config = dict(
    crop_scale_min=1,
    encoder_num_experts=16,
    encoder_expert_mlp_ratio=0.5,
    encoder_layers=8,
    decoder_cross_attention_every=1,
    max_precond_dim=1024,
    warmup_steps=690,
)
Rows from block 5 of the image encoder of a small image captioner, named by matrix and row number. Rows with one number within an expert belong to one neuron, the router's apart. Each number is 128 + 32 x the weight over its row's rms, rounded and kept within 0 to 255. All counts start at 0. After the name is the row's rms in percent of the matrix's.
Before each expert's rows are labels from the 100 images, of 14848, where the router gives the expert most weight on average: "responds to" is what is common among them; "patch colour" is the nearest of a few named colours to the mean colour under the peak. Only what is clearly more common there than usual is listed. The data: views of escape-time and Newton fractals. In brackets: how many of the 100, against the usual share in percent.
# router: router (encoder.blocks.5.mlp.router.weight, 16x256, trained with AdamW), inputs 128-255
# up: expert up (encoder.blocks.5.mlp.up, 16x128x256), inputs 128-255
# down: expert down (encoder.blocks.5.mlp.down, 16x256x128, transposed), outputs 128-255

# expert 8
responds to: pastel (78 vs 14.2); Newton basins of three roots (37 vs 11.1)
patch colour: pink (49 vs 8.2)
router.8 098 [140 166 177 101 100 174  88 115  87  55 103  87 139 139 109  86 128 124 149 130 138 158 148 137 139 116  97 172 173 107 112  93  81  67 116  79 152 140 104 143 184 124 128 100 160  97  81 100  74 162 124 121  68  66  62 123 108  99 132  98 152 125 120 171 104 125  80 189 105 110 112  74 150 102 116 120 199 127 129 170  91 145 110 156 173 102 125 159  82 173 111 174 146  89 147  93 130 153 177 135 149 141 120  95 146 147 147 119 129 133 123 114 115 152  79 104 191 187 141 180 132 139  94 157 162 132 117 146]
up.12 106 [131 110 116  87 116 151 129 166 165 105 111 158 111 133 151 175  92 156 134  87 122  95 107  95 154 101 136 114 124 123 128  59 139  62 126  64 166 107 137  88 172 170  89 115 103 174 172 189 139 124 128 161 114 126  97 145 144 121 145 133  95  99  45 177 110 139 195 126 150 120  87  60 109 128 111  96 144 100 103 111 171 120 118 119 114  50 137 205 151 197 115  99  90 115 105 170  99 145  92  86  94 162  94 121 166 141 111 192 119 152 166 141 162 142 166 120 180 168 119 146 156 132 179 223 140 138 111 123]
down.12 101 [ 87 102 104 168 147 177  88 155  91 134  74  91 144 126 101  78 139 141  61 100 149 125 114 158 145 123 126 131 161 122  67 169  51 179 134 101  89 137 135 154 145 132 154 130 126 158 119 117 130 121 140 100 121 200 116  92  37 127 149 129  81 183  97 124 133 128 188  55 115 125 163 115 168 108 141 129 139 139  74 140 140  77 128 159 126 151 159 126 108 179 159 106 174 127 208  75 167 122 155 140 175  99  98  94 139 141 133 156 131 160 150 103 109 116 117 137 103 124 102 175 167 138 122  95  98 174 123 180]
up.13 109 [138 183 151 110 110 106 168 150  91 116 131 109  80  83  96 149 114 144 145 133 144  63  92  93 188 167  99 128 130  90  87 102 185  46 125 125 165 121 116 148 184 130 129  75 147  73 106 188 151 121  97 169 120 116 145 167 113 135 103 124 217 131 110 118 139 130 116  88  84 116  79 139 102 133 134 114  87 138 132 118 105 136 188  62 150 144 123 113 132  33 130 136 194 167 107  95 122 133 143 154  93 118 176 100 114 135 141 135 175 133  78 110 115 122  84 152 124 121 124 145 115 156 124 108 131 118 157 149]
down.13 108 [131 118 132 129 120 166 125 131 148 128  99 151 126 187 108  90 170  61 188 142 122  64 171 136 104 102 172 154 108 116 189 127  67 166 138 128 155  65 161  98 164 129 154 114  93 138 125  77 136 132 205  94  95  68 123 122 111  79 140 170 182 127 152 178 100 104 121 119  56 216  98  96 133 159 137 134  89 153 102 154  75 176  98 153 162 152 205 118 175 157 147  74 113 151 114 108 125 141 171 145 143 104 151 136 102 212 154 112  84 125  93  97 133 126 131 172 103 147 161 157 121 159 126 137 121 139 121  98]
up.14 123 [110 121 106 130 161 113 182 191  97 170 173 111 139 145 148 135  74 126 117  86  98 127 141 125 131 113  62  99 122 103 108  67  95 128 135 173  65  73 147 116 151 117 181 106 120  91 102 139 137 128 142 133  96 204 135  85  69 106 143  95 135 159 132 125 138 146 105 178 170  94  95 145 108 128 162 109 165 128 133 175 156 138 110 110  65 120 121  92  81 158 179 166 106 154 129  98 133  98  60 141 146 137 113  76 122 103 114  87 102 161  95 177  40 130 129 184  88 120 121 191 143 143 148  59 172  89 134  86]
down.14 116 [138 124 149 117 157 117 112  83 160 161 201 134 181 106 134  99 140 150 198  81  94 111 207 111 154 148 140 174  65 118 139 119 124 102  37 155 156  87 115 109 139 151 128 103 110 125 142  76 129 130 194 119 116 101 141  99  97 121 132 148 105  40 145 146  95 143 123 155 100 177 127 164 119 115 144 144 177 100 116 135  94 154 101 108 150  88 141 134 143 134 130 157  74 141 125  76 160 131 201 133 136 132 147 179 148 161  86 129 171 146 113  44  97  85 104 136  82 100 110  95 144 155 110 103  91 127 111 113]
up.15 100 [128  91 123 162 111 123  95  77 150 120  96 106 124 197 141 127  67 150 176 169  73 157 106 104 186 130 183 185  98 147 158 152 197 100 109 147  72 127 140 136 161 150 105 124 168 105 178  87 146  58  95 104 123 127 151 149 125 160  90 137 157 146 127 128 130 148 123 133 156 115 154 162 165 136 153 103 154 183 146 116 143 118 104 110  92  85 116  92  88 134 111 130 130 125 151 142 103 133 111 142 108  70 138 132 144 128 125 136 101  91 130  84 136 114 169 128  81 178 151 103 185 118 109 107 126 123 114 171]
down.15 096 [111 117 104 123 157 127 136 148 120 132 128 154 105 145 151 182  63 144 153  98 142  90 104 143 139 172 103  84 163  77 158 156 160 124 130 203 169 150 189 170 162  67 126  92 174 143 123 148 123 151 144 136 122 144 178  80 157 115 155 181 106 170 160 144 157 115 193 154  39 133 168 140 106 134 102 108 137 159 168 108 136 162  78  81  70 117  52 176 123  64  88 151 149 118  84 120 155 138 112 127 113 138 130 131 111 153 134  95 153 177  67 158 100 147 121  57 112 117 161 154  76 101  93  89 106 182  82 123]
up.16 102 [ 74 129 123 157 193 102 120 107 159 180 142 156 114 115 129 145 148 136 172 123 143 141 143  86 141 119  94 144 128 138 116  90 100 148 105 134  59  55 167  82 133 124 114 163 131 212  83 133  98 111 194 150 160 142 127 196 117  49  88 105 102 121 144 177  66 156 196 103 141 100  78 104  80 148 158  74  98 102 151 142 141 154 150 163 129 149 123  83 139 125 120 162  95  95  94  95 112 181 131 193 137 159 106 133 162  94 164  89 157 137 119  82 165 178 199 126 136 146  99 149 116  95 119  85 170  87 122 124]
down.16 100 [154 122 140 160 151 134  91  73  85 133 119 180 175 109 151 157 138 167 144 167 111 137 107 143 172 136  85 124 113  45 128 122  98  97 101 108  89 137 132 132 148 174 138 149 148 180  88 131 100 141 152 124 183 186  63 199 134 139 110 152 145 173 200 120 152 134 114  92 115 157 142 119  99 126  98 157 149 120  69 158 132 122 101 195 119  99  99 148  85 145 116 149 189 146 171 120 142 141 115 144 121 140 158 127 127 156 172 157 108  92 173 117 135  98 163 139 143 133 168 117  94 152 118 105  55 102  77 137]
up.17 095 [ 84 152  92 145 139  85 128  89 215  51 173 126 149  86  96 106 143  95 149 136 113 123  75 134 136 198 127  39 127 179 120 122 137 100 133  85 105  73 125 182  76  88  84 152 153 130 105 146 112 145  83 115  93 195 168 121 133 112 142 144  98 144 135 105 151 122 119 120 164 165 139 176 216  77 128 151 177 104 124 111  77 127  86 114  92 181 120 155  75 127 113  65 119 125 154 167 121 135  68 144  85 168 148 147 108 147 111 136 143  89  92 163  66 145 127 157 132 127 109 137 105 153  79 159 170 101 108 121]
down.17 094 [122 182 123 126 100  72 148  99 134 132  91 195  98 156 141  84 113 124 111 117 100 159 116 118 120 145 126  93 181 101 112 168 164 137 110 158 184 158 135 119 140  85 104 136 186  76 102 106  70 119 117 123 106 102 192 120 153 135 170 155  87 142 139  90  71 150 122 161  89 124 138 169  84 126  99 159 119 115 119 173  78 142 137 116 122  82 143 147 180 138 143 184 169 109 135 144 142 114  64 123 104 127 121  81  65 178 121 178  94 108 111  99 163 154 150  77 175 209 136 176 119  44  88 128 151 153  86  98]

# expert 7
responds to: pastel (47 vs 14.2); Newton basins of three roots (28 vs 11.1)
patch colour: pink (33 vs 8.2)
router.7 103 [182 131 157 106 101 170 105 115  77  89 138  90 105 126 129 109  70  86 132 127 129 157 168 124 134  96 110 162 143  91 129 125  85  81 111  66 133 148 120 151 198 181 153  74 187  83 103 111  92 149 134 133  64  83  73 144  70 137 140  76 141 139 101 153 102 137  70 174  89 123 135  86 131 150 160 137 172 148 131 160 106 129  91 149 168 122 157 121 103 149 111 120 151  92 157  98 106 177 152  92 121 158 167  85 157 158 125 163 148 127 147 194 138 131  88 141 174 166 124 158 128 120  76 155 164 122 113 146]
up.0 091 [115 114 129 129 102 117  95 134 134 103 134  99 164 112 209  54 107 152  95  31 142 103 139 138 145  73 140 132 140 117 122 165 191 121 125 154 110  95 119 144  80 199 138 222 114 155 156 156 170  85  85 133 169 185 108 135 124 141 139 122 114  44 136 129 127 136 143 122 200 111 108 157 122  92  97  89 204 145 124  92 204 128 173 141 130 134  96 117  99  54  92  86  97 115 106 111 125 146 114 120 204 128 155 121 107 108  71 143 166 120  91  99 131  66 103 131 203 103 111 124 147 146 159  86 172 149 111 122]
down.0 102 [172 117 144 138 124 120  67  98  98 112  81 152 204 163  97 154 143  61 120  66 116 135 160 144 118 136 129 114 114 109 133 139 139 172 111 113  97 171 154 111 105 136 162 157  98 140  92 134 103 128  85 100  91 109 181 115 112 109 160 132 140 135 119 130 125 169  53 105 102 201 131  98 144 109  78 117  61 175 104 150 135 177 192 158 175 108 157 110 136 137 130 164  84  52 129 118 137 149 139 165 147 161 165 160 111 142  89  91  86 162 119 156 125 117 113 108 120 152 135 194 114 118 136  76 145  99 137 148]
up.1 109 [136  82 132 121 131 128 161 138  99 120 118 113 129 113 132  95  83  94 123 145 126 134 103  88 112 100 178 136 169 163  68 158 164  71 113 139  66 138 161 110 151 133 169 200 193 138 175 159 179 175 132 213 186 152  90  77 201 123 175 114 115  89  88 119 102  76  98 136 141 138 103 145 119 121 145 140 130 135 141 128 211  66 140 108 146   5 137 128 132 152 136 146 138 144 133 147 142 134 119 110  84 134  88 160 148 132 148 103 105 102 131 119 108 104  70 177 143 155 139 135  87 116 137 129 167 135 150 164]
down.1 102 [134  86 154 113 155 168 134 194 104 199 154 115 167 162 205 172 134 102 121 107 124 110 104 131 160 170 121 137  80 166  74 145 148 174 156  93 144 127 166 128 132 166 158 182 106 103 155 161 126  72 113 139 113 182 132  66  99 110 159 124 108 149 151 140 160 122 142  73  97  88 124  55 127  99  86 135 172 140 112 143  99 171  42 123 124 147 108 169  92 145 179 159 135 129 142 175 176 170 181 145 170  96 166 103 133  80  85  96 173 183 142 126 119 147 100 152  97 142 151 162 172  83 116  95 116  90 181 102]
up.2 096 [ 69 158 127 118 152 117 157  76 127 129 123 151 191  88  80 172 148 120 152 139 109 156 153 101 145 180 152 144 135 165 104 108  98 150 124 157  82 164 137 173 123  92 107 134 124 121  93  47  50 103 111 126 127 142 153 119 145 129 134 121 168  94 126 182 112 116 168 188 167 119 189 129  99 154 180 116 141 158 170 109 100  70 124 134  84 167 201 152 115  97 144 108  94 133 133 100 134 117 175 173 159 116 107  77  64 120 118 105  92 151  92 135 128 144 131 163 164 168 115  69 110 147 146 135 130  97 120 158]
down.2 096 [156 149 141 157  77  98 105  63 100 177 111 154 104 105 119 141  79 119 170 130  80 125 147  72 164 107 117 108 118 137  96 149  74 120 121 127 134  83 129 171 104 141 178 117 131 162  93 172 157 174  99  89 115 139  94 185 119 109  88 130  94 141 120 119 109 127 173  90  72 156  74 102  55 158 151 146 161 215 133 140 113 116 130 130 161 121 130 122 162 111 135 111 110  94 124 135 138  92 161 142  61 151  91 153 204 115 120 121 155  99 148 121 128 125  99 201 139 140 146  85 118  87  85 158 116 131 156 146]
up.3 111 [116 121 135 153  92 112 154  57 113 128  50 111 192 141 132 105  92  76 140 164 134 191 142 122 169 146 142  67 131  92  86 110 134  94  61  99 110 121 110 106 147 161  98 141 111 165 134 168 175 132 152 179 112 120 115 118 151 122 109 163  77 119 116 119  91 127 175  83 153 151 112  74 119 109 155 109 134 140 104 153 109 111 138 177 121 128 124 136 118 119 156  69 147 110 129 116  86  99  64 108 148 110 136 153 131 150 189 116 122 118 121 168 108 160 119 103 143 162 103 136 167 105 147 169 145 122  95 147]
down.3 103 [158 195  99 109 122  60  98 140 115  71 107 181 105 170 124 143 134 133 114  93 148 162 164 126 210 154 124 157  73 168  95 105  90 151 186 124  86 117  66 114  88 100 106 170 126 108 127 136 126 112 116 131 134  72 152  86 183 148 113 104 126 134 153 150 179 101 123 105 107 153 212 232 121 141 140 128 115  97 150 129 132 154  95 138  81  90 125 139 104 108  93 151 138 169 109  66 166 152 149 116 101 100  88  84 154 132 142  73 141 144 136 149 125 101 120 170 111 170  76 180 161 134 110 132  88 145 124 120]
up.4 087 [ 75 145  88 124 110 126 135 108  92 196  68 153  93 123 205  59 150 176 130 248  92 141 106 120  94 124 130 135 133 152 137  94 114  95 127 147 166 187 146 118 202 134  80 171 114 147 139 154 198 185  76 155 129 152 115 123 192 127  76 172  95 135 130 136 193 113 121 174  88  97 161 135 122  82  96 135 113 172 110 108 118 108 164 103 124  84 201 100 164 125 133  92 103  99  56 139 102 106 168  96 156 121 126 136 151 141 124 180 139 153 173  89 157 126 114 135 108 156 146  37 123 145 154  64 152 120 176 151]
down.4 089 [131 119 143 150  41 140 154 120  44  87 160 148 157 110 134 153 173  84 150  85 107 186 154 160 161 169 176 151 125  98 125  71 154 120  91 147 140 113 150 130 175 151 162  96  94 182 113 146 104  80 140  95  84 182 120 162 193  84  87 195 143 186 191 158  84 122 182  88 104 119 139  85 120 126  93 109 164 120 119 132 183 152  79  77 108 119 139 105 149  87 128 131 152 115 142  95 130 125 148 152 118  78 186 192 151 177 147  78 138 159  88 143 138 101 124 142 164 153  94  89 140  96 111 112 153 104 114 149]
up.5 097 [ 79 138 143 126 146 147  80 164 145 129 150 132 110  58  97 141  94 150 184 163 108  67  86 126 126 180 123 109 151 125 111  84 142 131 153 148 134 120 114 140 194 170 151 120 158 145 135 109 148 154  73  77 140 141 111 115 113 160 145 125 131  71 146 153 155 121  92 111 173 161 122 132 172  99  94 113 145 144 101 160 130 122 130 141 199 106 124  73 112 119  84 202 119 100 110 163 131  78 125 191 105 130  99 140 167 150 128 156 104 147  96 137 157 122 162 175  98 144  99 175  95 139  92 105 142  73  54 103]
down.5 092 [125 125 147  94 108  90 143 109  79 130 138  57 179 155 162 102 105 114 168 127 102 120 141 127 132 131 179  64  77 108 160 130 177 119 125 104  90 168 151 128 172 139 150  97 118 126 129 131 122 104 129 131 146 120 169 134  81 132  91 123 105 140 193  97 101 106 169 137  99 110 113 167  60 172  86 127 130 123 206  77  80 180 146 106 105 133 125 153 109 113  97 141 112 183 145 139 132 138 106 147 133 107 225 101 129 100 125  92  87 126 116  95 123 111 124 161 115  91 120  95  39 150  60 121 159  88 136  88]

# expert 12
responds to: sine Julia set (41 vs 10.2); vivid (33 vs 14.4)
patch colour: pink (25 vs 8.2)
router.12 093 [118 188 162  91  98 152 107  92  96  57 112 106 168 153 119 100 135 106 169  93 163 161 156 120 125 128 137 157 160  99  79 118  86  88  94  95 152 159 148 172 170  87 128 134 177 112  89 108  91 128 151  77 139 114  79 114 113 113 118  90  91 121  99 125  84 109  99 185 107 107  98  99 141 104 110 148 204 129 166 172  91 135  97 162 156 151  92 120  76 180  98 157 111  89 175  85 159 101 178 130 143 160 142 125 130 152 156 106 145 129  72 129 130 140 115  89 159 175 146 167  94  89  81 124 157 163 145 161]
up.12 086 [122 145 155 114 151 136 106  96 118 127 177  65 104 158 114 135 181 114 174  80 106  78 112 117 127 167  56 108 152 131 175 133 106  86 173  97 111 120 113 106 134 103 115  43 171 138 133 105  51  87 176 139 123 138 191  87 108 137  94 135 206 132  83 105 135 146  95 174  69 108 119 113  79 181 144 109 111 133 144  72 165  96 133  65 123 132 163 121 135 110 176 176 162 147 174 101  89 192 125 128 133 201 106  85 118 106 129 136 122 189 154 181 163 117 172 170 161 172  75 126 102 174 170 115 118 119 148 126]
down.12 094 [223  97 104 139 125 101 122 124 150 126 169 108 133 126  97 129 135 116 133 112 151  92 111 155 126  49 112  83  73 101  86 198 141 152  98 142 101 113  22 129  90  79 101 166 104 115 124 136 127 105 149 137 120 167  87 150 157 160 142 157 166 152 190 189  88  92 123 119 126 154 100 147 125 115 166 169 105 124 105  83  90 127  79 121 132 168 151 144 125 141 126 115 106 123  85  75 134 108 126 163 103  94 161  70 146 163 123 109  72 102 164 118 189 142  64 191  92 123 136 133 158  92  86 176  77 117 135 163]
up.13 116 [138 104 172 147 147 159 169 173 171 127 140 142  78 130 118  59 148 111  87  94 128  92  98  89 160 125  66 131 111 138 110 145 107 178 135 150 113 116 145 141 132  97 124 128 124 192 115  92 110 128 160 162 191 169  99 124 190  65 199  66  78 145 155 151 106 119 112 103 173 180 153 114 134 101 139 157 147 112 116  99 138 111 126 102 171 137 115 146 134 142 126 107 123 118 126 126 131 140 113 109 145  87 168 184 113 151  92  85  88  56  48 104  93  63 173 141  50 112 163 171 124 125 125 103 161 107 171 128]
down.13 106 [131  96 144 142 111 132 149 126 107 146 131 154 124  77 116 158 114 119 121 100 159 134 161  79 137 161 125  95 105 158 126 131 185 131 117  97 103 120 191 156  83 108 104 129 116 149 109 122  68  89 137 135 142 152 168 132 109 111 199 139 131 117 166 165 121 158 126  82 119 163  11 149 199  65 205  98 155  94 145  88 119 127 148  71  89 135 121 146 109 117 119 132 115 151 149 167 148 125 152 147 152 125 108 154 145 144 114 150 139 144  38 163  97 119 105  90 107 115  86 173 111 118 107 128  87 191 121 112]
up.14 097 [ 92 176 103 101 123 146 119 135 158 157 126 121 146 140 171 173 195 128 192 123 109 121 149 138 147 149  62 108 123 128 119 136 158  85 128  96 143 150 106 166 101 117 179 137 123 104 189 117 125 122 146 103 141 119 124  68  90  88  77 105 136 127 144 123  85 173 155  68 124 157 125  92 129  94 124 129  93 149 134 191 103  63  81 149 165 139 138 143 146 164 191 106  89 157 114 119 150 143 113 130 103 108  80 159 144 121 163 162 119  97 120  98 175  98  85 140 139 125 121 199 158 130 142 102 150  96 146 136]
down.14 102 [125 107  78 122 135 136 149 137 127 170  31  78 105  52 133 135 125 116 166 157 177 139 131 148 148 110 123 123 138 168  83 150 114 111 134 182 115 202  92 127 164 114 130  78  73  85  99 169 171  74 172 109 163  79 161 150 120 128  91 160  93 100  90 149 156 143 143 145 124 189 181 128 188 144 121 155 115 145 145 141 167 152 136 122 122 112 108  27 122 121  99  70 100 116 155 161  84  91 149  94 129 133 144 124 161 109 136 132 142  96 146 122 162 121 141  89 120 142 164 109 121 132  77 134 110 141 119  92]
up.15 094 [ 76 178  88 109  85 181  79 131 147 145 188 132 137 111 137 146  99 105 196 146 107  70 130 150 184 112  59 200 115  99  97  91 138 150 179 121 119 146  88  46 109 138  93 146 111 120 115 149 142 108 113 114  51 112 170 152 166  82 131 137 108 110 123 102 144 121 124 127 150 150 147 113 153 110 152 133 138 108 143  74 174 129 106 123 125 117 148  83  93 112  68  91 100 154 100 159  98 137 130 156 113  95 124 181 107  55  70 107 137 177 169 124 142 173 148 103 147 151 145 156 146 143 140 150 120 109 155 132]
down.15 092 [144 172  90 108 107 248 142 115  97 159 151 135 104  81 138 106 128 126 128 174  85 162  91 123  66 114 105 107  83  86 122 162  89 111 136 125  66 124 138 137 114  96 184 115 136 169 102 135 115 120 121 168 152 122  76 112 186 110 120 160 141 200  99 127 100  93 144  97 112 138 100 139 138 179 137 124 153 154 209 181 124 188 157 169  97  92 100 144 137 124 152 134 144 120 123 137 165 130 102 103  59  54 182 135 128 126 166 128 162 123 132  90 148 174 119 161 102 182 107 115 136 141 150 171 112 137 110 167]
up.16 094 [143 120 147 119 116 164 110 138 148 155 110  58 149 103 143  89 133 158 180 241 119 139  64 158 157 134 116 119 137 160 142 104 153 120 175  91  84 129 167 150 151 152 142 109  99 172  90 107 132 163 160  80 155 140  58 163  81 134 138 115 118 144 103 112 142 154 123 151 103 163 136  58 148  75 165 118  81  89 107 127 112 137 123  84 102  75 168 122 166 126 134 123 123 139 125 139  82 150 156 109 164 130 123  82 107  83 112 126  67 118 111 137 192 125 104  99 109 115 132 148 101 103  88  89 124  48 113 128]
down.16 101 [ 95 111 100 147 160  82  87 127  95 134  73 198 108 144 133 113 123 125  80 130  61 136 122 103 113 161 125 153 171 179 113 143 155 146 168 152 121 125 112 125 144 124  95 104 126 137 191 110  95 143  70 168 123 121 100 149 161 116 153 110 128 118 145 127 136  89 152 162  92 120 144 161 173 195 129 179 112 141 127  92  91 103 185 111 151 112 140 142 162 121  95 113 154 129 209  82 152 172 134 105 110 129 123  61  74 133 108 132  86  82 114  85 150 103 124 137 134 127 148 127 147 133 146 119  55 162 119 171]
up.17 104 [149 130  87 122  95 107 173 144 170  87 120 152  98 158 129 142 125 164 135  80 203 198 133 146 109 101 195  92 100 141 143 169 135  82 129 107  98 114 146 174 170 113  85 132 107 139  95 112 151 142 150 110 139 130 149  90 105 159 126 113  81 115 133  99  99  94 106  55 200 107 177 175 125 106  91  66 145 167 135 149  66 135 120 114  92 127  86 123 108 134 143 163 160 138 143 186 116 161 128 162 112 171 158 104 131 133 164  96 194  95 139 153 127 176  84 153 114 141  94 114  85 104 150 131 170 105 181 176]
down.17 104 [138 130 182 132  60 166 142  99 125 150 125 108 135 138 102  97  69 133 164 117 144 147  89 134 122 155 115 129  69 153 134 149 156 122 146 133 161 105  27  99  68  41  77 108 123 149 137 135  90 157 146  51 158 135 175 133  99 135  95 125 153 115 110 138 134 167 158 173 127  96 145 131 176  91 112 116 158  98 124 112  91  98 116 161 142 121 148 169  85 109 149 133 182 137 103 156 118 147 111 128 111 155 171 190 105 146 101 108 111 131 187 147 195  89 164 137 111 120 114 121 139 167 163 131  68 130 157  42]

# expert 2
responds to: pastel (49 vs 14.2); sine Julia set (42 vs 10.2); Newton basins of five roots (42 vs 12.9)
patch colour: pink (33 vs 8.2)
router.2 104 [ 99 104 116 140  94 113 137 190 123 135 116 149 144  91  95 101 103 133  53 112 170 121 104 101 166  88 169 108  93 143 170 177 197 212 182 195 109 107 129  68  96 104  88 170 113 147 154 166 162 122 117 201 133 105 144  68 141  88 133 136 106 124 152 154 163  96 160  68 150 138 146 168  83 124 175 125  89 120 120  68 154  70 124  63 111 119 160 151 139  92 145 163 167 136 133 184 107 167 107 188 111 110 135 120 113 110 164  93 128 128 140 190 103 130 159 121 117  97 109 125 134 140 151  97 173 178  94 140]
up.0 085 [141 123 157 166 170  97 102  92  87 124 120  88 142 153 173 161 124 152 106  81  59 104 119  98 136 121 184 124 103 117 161  97 131  76 150 152 210 118 144 104 117 170 104 101 144 182 168  94  88  61 111  43 148  87 115 121 198 128 131 119 145 151 150 107 130  89 205 178 175 147  91 143 140 207 122 124 132 117 133 105 141 163 127 128 119 136 101 180 150 116 159 180 108 171 132 139  39 108  89 149 117  99 122  98 138  74 124  90  76 174  57  73 128 138  90 111 126 137 199 176 165 182  92 175 126  91 101 111]
down.0 093 [113 127  76 118  57 114  92  91  98 164 158  87 122 106  72 110 192 176 106 117 120 133 119 115  53 143 166 129 133  91 159  87  74  83 110  85 131 102  61  92 154 161  87 140 129  52  92 156 126 142 148 152 123  89 151 140 169  98 134 130 129  84 150 121 135 171 144 110 133  99 113 133 154  77 194 174 109 102 141 187 163  69 167 140  85  83 144 143 124 144 113 113 112  89 121 123  99 129 100 131 197 149 104 109 141 183 127 197  96 144  91 147 162  91 150 151  89 117 169 111 108 131 185 156 154 138  90 176]
up.1 095 [142  29 161 133 170 130  89 192 165 125 126  51  98 151  91  67 159 119 110 113  80  71 140  88 105 142 108 139 105 163 182 127 156  87 175  99 132  85 157 110 127 120 107  90 133 133 101 166 108  78  80 130 134 126 109 149 158  99 129 148 118  89 106 129 172 164  96 187 151 173 147 130 125 100 114 111 106 111 185  82 133 173 195 124 181 114 151 145 123  91 108 178 138 128 131 123 144 120  80 155  69 136 139 158 145  41  80 135 181 115 231  97  94 159 161  87 126  95 144 147 140 171 124 139 140 132  67 149]
down.1 091 [ 48 144 101 183 123  41 140  94 106  97 153 116 179 190 125 132 151 138 112 157 141 148 190 145  96  70  87 146 180 103 116 128  79 162  73 114 144 159  72 137 148 179 133 135 153 117 112 117 123 147 141 160 128 174 106 172 110 136 139 171 163 136 114 120 117 109 115 119 149  99 128  98 136 101 136 106 123 165 123 117 150 149 111 169  80 180 123 113  95 238 149 170 111  93 173 118 143 146 158 149 115 183  98 109 175 128 151 149  71 126 152 160 109 156 104 147 231 136 137  95 165 126 118 172 151 139 143 192]
up.2 103 [150 155 149  95  66 167 114 109  60  94  18 148 154  83 166  73 137  72 147  89 115 145 159  94 123 150  70 176  97 132 166 150 108  88 120 128 109 164 177 128 133 137 174 205 119 119  86  89 140 125 106 161 150 159 108 163  81 102 148 121 102 164 135 108 182 131 172  93 117  80 142  46 117 109  96 134 127 227 109 149 148  73 121 121  96 116 136 143 133 111 122 112 141 154 173  64  89  96  95 109 107 145 128  79 130 117 143 139 102 133  96 128 113 111 131 126 132 142 103 117 127 171 156 137 123 148 119 132]
down.2 097 [139 115 182 177 140 150 127 121  85 131 126 149 134 103 137 118 112 184  92  85  18 172 125 137 215 167 150 108 146  89 154 122 116 126 114 116 129 150 161 130 134 122 126  97 124 112 162 110 141 104 111 108 104 123 113 110 133 117 102  87 182  83 151 146 123 148 162 130 227 147 119 116 112 181  98 124  93 106 113 115 119 180 127  70 115 165 171  80 169 207 175 132 141  95  74 168  74  62 141 118 111 104 158 145 108 145 144 162 128 145 168 120 104 137 149  97 115 159 167  92 110  89 143 146 176 134 141 150]
up.3 090 [142 206 108 154  98 181 115  97  99 115 166 161 132 124  88 153  84 111  92 133 120 151 130 201 131 164 195  73 110 129 152 108  88 109 152 139 233 172 148 143  79 106  95  91 120  84 113 147 134 123 123 167 173 148 192 129 157 131 102 176 154 171 143 109  70 168 103 120 152 133 108 118 108 129 117 145 102 152 155 175 142 204 133  71 133 158 112 107 168 106 129  96 173 129 149  51 127 140  74  75 145 166 130 150  72 102 144 153 151  57 108 133 112 151 114  96 111 151 137 156 138 110 111 154 108 154 141 147]
down.3 090 [110 136 166  92  60  89  60 208 162 136 119 173 117 103 130 140 148  97 118  75 115 150 142 126  88 129 139  95 157 123 125 155 113 140 138 143 149 167 136 180 164 141 155 112 117 146 116 159  89 180  85 113  75 116 197 152  80 127 179 116 106 152 149 174 177  97 153 146 135 164  59 155 121 172 123  86 118 150 100 130 147 146 120 128  86  95 123  82  80 167 135 130 144 194 125  73 135 119  92 100 125 107 215 106 111  87 123 145 129 161 176 123  88 130 167  59 115 133 113 122 120 133 130 155 124 100 139  78]
up.4 097 [220 167 151 127 110 130  99 142  93 151 153 135 181 126 158 143 163 108 130 133 179 132 133 140 150 125 172 135 160 162 165 110 142  69 217 148 129  79 154 161  80 151 122 165 139 113 108  88 145  78 127  72  62 162 132 120 115 127 158 169 121 153 155  58 115  70 166 105 133 130  84 131 193 121  67 162  75 215 178 116  97 156 118 118 163 157 161 128 128 143 166  71 127 106 129  93 188 141 113 129 132 103 110  80 142 121 132 130  81 196 140 164 130  95 168 140 130 142 149  89 139 140 111 114 126 121 168 127]
down.4 095 [127 175 175 113 101 128 146 166 140 110 135  86 155 137 168 152 118  89 142 102  41  89 122 143 108  98 131 155 108 134 148 151  98 131  63 117 114 164 101 133 152 111 130 102 192  99 138 117 141 145 141  84 144 161  78  99 164 166 182 147 126 127 134 120 122 194 160 160 158 134 176 144 199 149 165  67 146 123 171 143  64 122 171 170 101 113  92 108 159 185 177 147 136 112 132  85 135 120  65  93 108 147 130 157 112 137  93 169  80 139 119 112 164 114 169  98 101 110 141  94  81 144  59  92 156 100 105  69]
up.5 101 [139 100  86 150 135 183 111  98 137 134  96 168 105 145 118 175 140 197 118 158 157 142 198 123 142 173 153 186 141 171 150 178 180 123 143 170  62 139 130  88  79 122 119 150  73 141 165 154 105 138  97 115 121 116 136 120  59 135  92 156 166 154 109 139 125 113 148 126 134 150 138 138 151 137 129 129  99 116 107  84 126 122 138 158 117  78  81 113 104 122 102 123 162 108 125 130 158 185 108 169 130  75 192 139 143 130 110 121 207  70  81  66  95 182  70 140 130  43  73 129 127 137 131 126  64 167 129 103]
down.5 101 [124 171 162  81 138  98  67 130  75 114 126 101  94 162 162 138  99 100 162 131 141 128 160 111 135  68 144 159 201 110  88 120 151 120 184 129 151  98  44  67 164 142 140 159 137 109 127 205 107 170  72 121  57 156 170 127 169 166 126 123  92 120 111 157 123 164  98 200  77 164 122 100 141  78  87 151 164 165 133 142 154  88 119  82 117 108 207  98  95 154 107 148  74 145 170 104 168 138  78 139 130 153  70 139 122 106  97  79 138 194 171 132  56 116 127  88 184 125 152 170  46 110 114  89 138 121 144 187]